config.toml
image_size = 24
horizontal_flip = true
norm = "batchnorm"
label_smoothing = 0.1
loss = "cross_entropy"
nesterov = false
orthogonalizer = "newton_schulz_5"
grad_clip = 1.0
batch_size = 64
lr_schedule = "wsd_sqrt"
weight_decay = 0.04
Rows from block 12 of a small image classifier, named by matrix and row number. Each number is 50 + 12 x the weight over its row's rms, rounded and kept within 0 to 99. All counts start at 0. After the name is the row's rms in percent of the matrix's.
Before each channel's rows are labels from the 100 images, of 14976, where the channel reaches its highest value: "strongest on" is what is common among them. Only what is clearly more common there than usual is listed. The data: rendered dice on a table.
# pw: pointwise conv (model.blocks.12.pw.weight, 256x256x1x1), inputs 0-85

strongest on: one on top; dice: one; total: 1; total: 2
pw.89 103:57 48 52 60 80 51 56 39 44 48 55 56 77 45 53 28 64 35 43 37 71 31 49 40 33 29 57 57 56 52 34 38 55 43 28 61 28 57 59 57 36 31 37 66 55 34 48 66 37 61 52 45 55 56 54 44 57 36 74 57 49 52 44 28 57 38 48 54 53 51 39 53 42 62 69 51 62 33 36 35 58 64 57 54 47 49

strongest on: five on top; total: 5; total: 6
pw.195 097:36 26 58 40 66 67 52 17 31 41 38 41 49 43 73 56 51 49 36 42 40 26 77 43 30 78 75 32 49 60 42 61 50 43 57 46 47 53 54 44 48 40 46 70 50 50 27 44 64 62 50 48 47 56 77 64 63 50 34 59 58 52 56 56 56 71 47 43 51 56 47 42 64 32 53 55 40 50 51 38 38 42 58 44 32 45

strongest on: dice: two; five on top; two on top; total: 7
pw.157 096:66 39 41 52 59 51 41 67 24 84 48 30 35 30 65 40 37 37 54 46 56 36 65 41 34 46 43 49 53 67 41 58 48 62 57 56 55 58 47 51 81 48 36 45 65 71 51 17 50 52 59 53 41 51 71 37 56 56 43 41 46 52 62 24 60 59 29 45 38 76 38 44 29 61 41 57 65 74 71 62 75 58 37 42 45 45

strongest on: dice: one; one on top; total: 1; total: 3
pw.117 099:56 43 21 38 58 45 25 49 36 60 52 52 62 50 53 54 52 44 58 72 43 16 44 64 60 35 55 60 47 43 50 45 58 60 50 55 35 53 41 66 45 65 65 38 66 62 48 99 43 52 46 50 51 39 51 49 69 69 41 42 56 40 55 59 49 66 47 47 27 52 51 47 46 49 60 38 23 62 65 42 56 60 30 55 49 53

strongest on: five on top; total: 6; total: 5
pw.122 098:48 37 40 46 41 29 40 49 58 42 60 52 46 47 45 39 51 45 41 56 48 64 53 54 57 90 73 41 66 68 40 38 54 60 70 58 52 61 41 62 57 40 49 58 58 58 65 48 54 34 58 47 58 56 74 28 35 55 63 55 65 49 45 59 45 54 53 49 53 88 56 54 52 50 46 67 42 61 42 54 40 37 59 37 61 62

strongest on: dice: two; two on top; five on top; total: 7
pw.19 102:49 29 45 64 61 10 65 53 33 50 60 35 29 50 46 61 55 41 37 45 70 42 41 54 40 52 84 46 36 61 32 44 55 48 49 63 42 44 48 45 66 49 50 55 59 43 38 82 52 42 60 41 60 44 58 50 43 57 45 50 50 58 44 54 52 61 42 37 57 60 46 42 49 67 21 39 60 60 49 48 46 53 58 32 67 29

strongest on: dice: two; total: 5; total: 6; total: 7
pw.140 094:83 46 56 64 63 51 51 47 40 62 38 55 68 56 59 56 51 53 47 41 66 40 51 36 50 48 66 43 58 40 70 69 45 46 18 53 78 58 44 54 71 44 40 41 35 45 49 37 50 63 48 35 49 31 57 61 51 54 69 35 75 45 47 43 51 46 69 49 29 51 43 56 48 66 69 34 49 57 64 51 62 79 40 36 65 50

strongest on: five on top; total: 5; total: 6
pw.128 104:50 70 52 48 59 47 74 54 43 66 58 50 37 49 43 33 53 47 45 44 53 50 50 42 40 58 54 19 53 32 35 55 45 52 37 47 48 30 64 48 46 66 49 29 36 35 56 50 60 79 39 64 51 68 63 43 41 52 49 34 30 42 32 48 54 58 41 54 52 30 62 46 60 41 49 42 68 55 52 46 36 48 47 31 40 50

strongest on: dice: one; one on top; total: 1
pw.247 100:52 46 36 39 50 28 43 48 44 29 38 43 76 41 49 71 44 39 59 40 40 56 44 15 33 36 54 52 48 93 58 31 54 53 38 59 51 59 48 47 74 29 38 38 60 51 43 81 43 37 59 58 55 56 58 39 28 42 45 38 55 45 65 40 55 47 50 44 64 54 60 35 48 38 27 49 68 52 63 60 74 61 55 53 66 45

strongest on: dice: two; one on top; total: 5; total: 4
pw.92 101:39 63 60 68 61 37 52 27 51 48 76 47 49 52 28 39 50 47 45 38 63 50 54 21 34 55 80 62 40 66 35 81 45 59 68 50 55 60 47 74 52 37 46 31 54 76 43 48 59 28 54 43 50 40 41 71 58 41 45 64 50 25 29 50 59 38 55 71 48 41 34 29 55 55 19 38 62 46 46 57 35 85 41 47 59 75

strongest on: six on top; dice: three; five on top; total: 16
pw.225 095:43 52 57 55 62 45 41 57 61 42 33 56 36 43 30 61 58 37 48 58 26 25 64 43 51 49 65 42 43 60 68 40 49 21 55 41 31 60 34 35 56 40 48 41 45 38 52 72 46 58 60 65 43 47 67 11 47 56 45 52 48 44 41 45 58 50 51 43 44 40 36 59 47 49 39 35 50 60 78 58 43 38 34 55 33 37

strongest on: five on top; total: 6; total: 5
pw.17 100:43 45 56 41 51 31 20 48 50 64 63 55 43 55 28 34 37 50 53 56 53 50 54 60 59 57 42 58 30 76 65 50 53 50 43 50 46 42 34 43 51 61 57 74 25 55 53 48 99 66 53 28 31 70 55 78 49 53 51 54 65 47 56 47 48 45 54 38 46 58 40 55 50 46 57 40 75 50 51 51 27 57 31 42 45 29

strongest on: dice: one; one on top; total: 1
pw.215 095:41 26 56 47 45 29 57 57 25 73 37 74 59 51 60 72 45 62 57 38 54 44 44 62 52 53 25 37 53 57 55 67 38 56 46 52 48 52 57 50 50 56 44 58 31 46 29 35 38 31 45 45 40 50 45 45 54 63 51 35 46 62 54 66 33 41 68 33 45 44 59 48 48 61 45 44 38 71 25 65 42 31 68 41 65 35

strongest on: one on top; dice: one; total: 1; total: 2
pw.186 107:33 44 60 72 55 76 47 63 55 38 49 54 38 58 61 50 45 45 58 54 42 55 62 42 29 27 48 56 37 49 66 63 40 66 43 48 25 63 61 65 31 29 45 60 67 46 60 56 35 36 48 24 73 35 65 39 46 42 59 64 40 60 35 49 44 61 54 36 71 70 67 43 62 30 58 56 72 76 55 44 40 38 45 58 45 41

strongest on: dice: one; one on top; total: 1
pw.65 092:43 45 48 33 50 31 68 41 61 57 33 31 45 40 48 48 47 44 78 29 32 50 48 61 50 43 48 51 38 54 50 51 35 49 50 50 44 31 39 41 31 61 44 42 53 56 52 14 40 37 75 48 38 40 39 35 49 56 67 49 40 49 60 49 35 55 48 32 35 35 37 41 44 51 39 52 46 50 55 99 52 43 43 51 44 44

strongest on: dice: one; one on top; total: 1
pw.184 104:49 43 47 71 60 27 35 52 53 52 57 56 54 45 58 68 49 50 51 60 57 28 43 54 34 43 68 53 36 45 44 56 61 42 54 60 39 56 46 52 52 42 58 36 73 54 57 94 53 41 43 44 53 40 50 52 35 61 45 43 72 50 66 38 56 52 39 54 36 63 23 52 52 52 35 37 55 71 69 44 45 51 40 51 45 44

strongest on: dice: one; one on top; total: 1
pw.189 095:67 47 51 49 63 46 54 47 55 49 40 46 46 51 54 48 48 44 79 31 48 52 61 43 34 43 66 29 34 77 44 52 49 61 55 50 36 23 46 55 35 20 64 50 45 52 33 28 47 66 44 46 53 40 86 37 53 51 55 55 52 49 61 33 47 52 48 67 29 62 59 78 53 68 45 72 51 30 60 80 40 21 84 67 60 57

strongest on: five on top; total: 5; total: 6
pw.51 096:40 35 29 29 51 52 57 46 46 83 39 54 58 60 55 82 47 50 50 43 23 55 55 32 57 32 52 54 25 56 45 41 57 61 40 44 63 32 46 51 71 70 50 48 45 66 50 59 63 76 59 34 61 48 54 35 34 54 54 48 69 54 61 61 55 53 43 49 58 44 45 53 56 53 58 62 23 45 52 73 53 61 55 38 57 70

strongest on: dice: one; one on top; total: 1
pw.163 093:46 27 51 46 86 56 67 85 50 45 36 51 27 37 47 34 38 50 75 78 47 61 55 83 58 68 48 45 31 50 36 37 45 50 45 36 67 50 51 32 41 63 46 43 48 58 42 21 49 68 42 55 46 59 39 46 54 59 33 52 33 39 50 71 58 58 50 73 31 50 51 33 36 52 61 52 41 32 47 62 41 43 51 42 30 52

strongest on: dice: one; one on top; total: 1; total: 3
pw.130 097:52 44 57 31 45 36 67 69 56 43 42 35 45 43 41 73 35 44 80 49 43 53 41 52 50 33 61 44 73 28 26 53 45 46 47 55 49 62 47 47 41 45 44 45 77 52 51 62 38 73 55 38 58 51 57 48 41 78 44 45 48 63 50 40 56 53 48 60 54 66 47 53 43 61 52 50 51 66 55 61 49 57 31 37 55 77

strongest on: five on top; total: 5; dice: one
pw.13 104:65 39 51 54 49 40 40 57 70 44 39 41 45 55 67 49 46 46 44 62 49 38 46 67 58 28 62 66 55 37 42 42 46 42 69 46 52 46 48 58 50 58 46 20 40 35 55 47 65 51 52 38 46 65 51 54 41 33 48 53 35 36 56 48 39 36 45 38 54 44 54 52 69 82 36 29 66 48 56 59 19 54 49 46 54 67

strongest on: dice: two; total: 4; total: 5
pw.0 108:35 44 57 62 49 65 54 39 33 38 48 61 56 30 46 42 44 47 48 64 58 39 44 31 42 49 57 57 55 56 50 36 50 41 53 45 35 52 42 56 44 33 58 28 35 48 48 30 31 41 46 55 69 53 29 22 71 62 38 43 51 48 44 29 55 48 47 46 55 53 41 50 52 63 49 46 44 55 48 47 90 68 62 36 62 46

strongest on: one on top; total: 1; total: 2
pw.127 104:68 47 50 36 62 55 65 60 72 67 41 36 79 70 26 35 59 50 38 29 70 08 48 53 36 67 57 60 57 50 40 52 42 49 61 53 65 49 57 58 41 35 60 36 37 39 60 71 62 51 34 36 57 43 56 41 59 43 45 59 51 56 38 35 63 57 41 51 58 56 51 31 51 45 57 47 40 40 37 48 46 34 40 66 55 58

strongest on: dice: two; one on top; total: 4
pw.178 100:66 52 68 46 41 33 32 35 79 42 69 63 46 61 58 52 53 51 45 39 61 44 43 61 65 54 52 28 34 65 44 41 36 47 52 49 47 43 58 68 37 42 53 57 59 29 41 54 44 38 51 46 48 55 44 44 13 37 43 57 53 47 40 67 53 31 54 71 37 41 38 15 45 42 53 66 49 41 48 50 74 56 51 55 53 55

strongest on: five on top; total: 6; dice: two; one on top
pw.37 106:38 61 61 50 34 48 41 44 54 31 70 54 42 50 39 45 45 43 29 41 35 51 47 45 53 55 83 41 30 68 38 46 51 60 33 48 52 44 44 54 31 47 44 43 48 45 46 54 76 47 47 61 43 44 33 55 46 57 65 59 72 53 39 41 42 50 55 56 45 60 58 42 51 56 39 79 35 56 34 29 31 40 49 61 56 20

strongest on: dice: two; one on top; total: 4; total: 5
pw.58 096:79 58 56 63 49 34 52 60 45 57 79 57 39 41 45 74 51 52 35 51 57 51 29 40 52 29 70 70 35 50 50 63 91 71 50 44 42 45 48 44 55 40 54 41 40 52 62 46 49 41 54 35 53 48 47 16 49 51 36 50 49 46 45 65 52 37 63 58 61 33 51 25 47 47 55 22 48 52 42 35 48 74 33 45 65 53

strongest on: five on top; total: 5
pw.164 098:49 42 55 36 51 59 49 51 28 53 47 35 32 51 50 71 40 45 51 34 55 47 50 39 62 40 57 49 42 43 36 22 51 44 33 43 45 49 54 26 36 71 51 82 42 66 46 35 36 61 50 57 35 31 48 74 45 73 44 44 54 67 54 41 56 47 50 44 45 50 34 41 49 44 53 71 75 57 42 80 80 61 44 72 45 45

strongest on: five on top; dice: two; total: 6; total: 5
pw.94 106:49 42 63 50 47 43 41 50 46 62 61 63 50 63 49 58 51 52 63 52 48 41 51 49 44 68 52 26 46 51 43 37 38 54 68 52 56 43 54 39 91 59 48 56 55 48 48 51 47 53 55 51 40 59 86 40 21 44 43 38 52 55 38 60 35 68 54 59 46 56 33 35 53 55 43 46 59 46 55 58 72 36 68 53 46 42

strongest on: six on top; dice: three; five on top; total: 16
pw.220 096:26 41 39 60 25 66 46 55 59 62 66 57 27 55 68 57 55 51 47 67 41 51 47 61 39 52 25 42 73 42 67 69 48 49 37 50 18 60 34 36 46 61 56 52 48 52 61 48 61 28 51 61 58 58 77 40 59 62 44 60 52 41 54 51 69 60 45 35 79 37 60 53 53 59 58 35 48 45 34 49 30 58 66 42 76 55

strongest on: dice: two; total: 7; total: 5
pw.185 109:62 46 61 68 26 52 61 55 54 82 41 43 62 56 47 49 54 50 39 43 37 54 50 69 30 83 34 59 47 58 25 55 57 43 26 52 52 54 45 56 78 26 49 54 57 37 56 37 31 53 53 41 55 45 71 35 54 35 46 50 50 45 51 55 58 40 56 40 77 26 47 45 66 63 55 47 41 47 37 46 68 61 68 51 53 33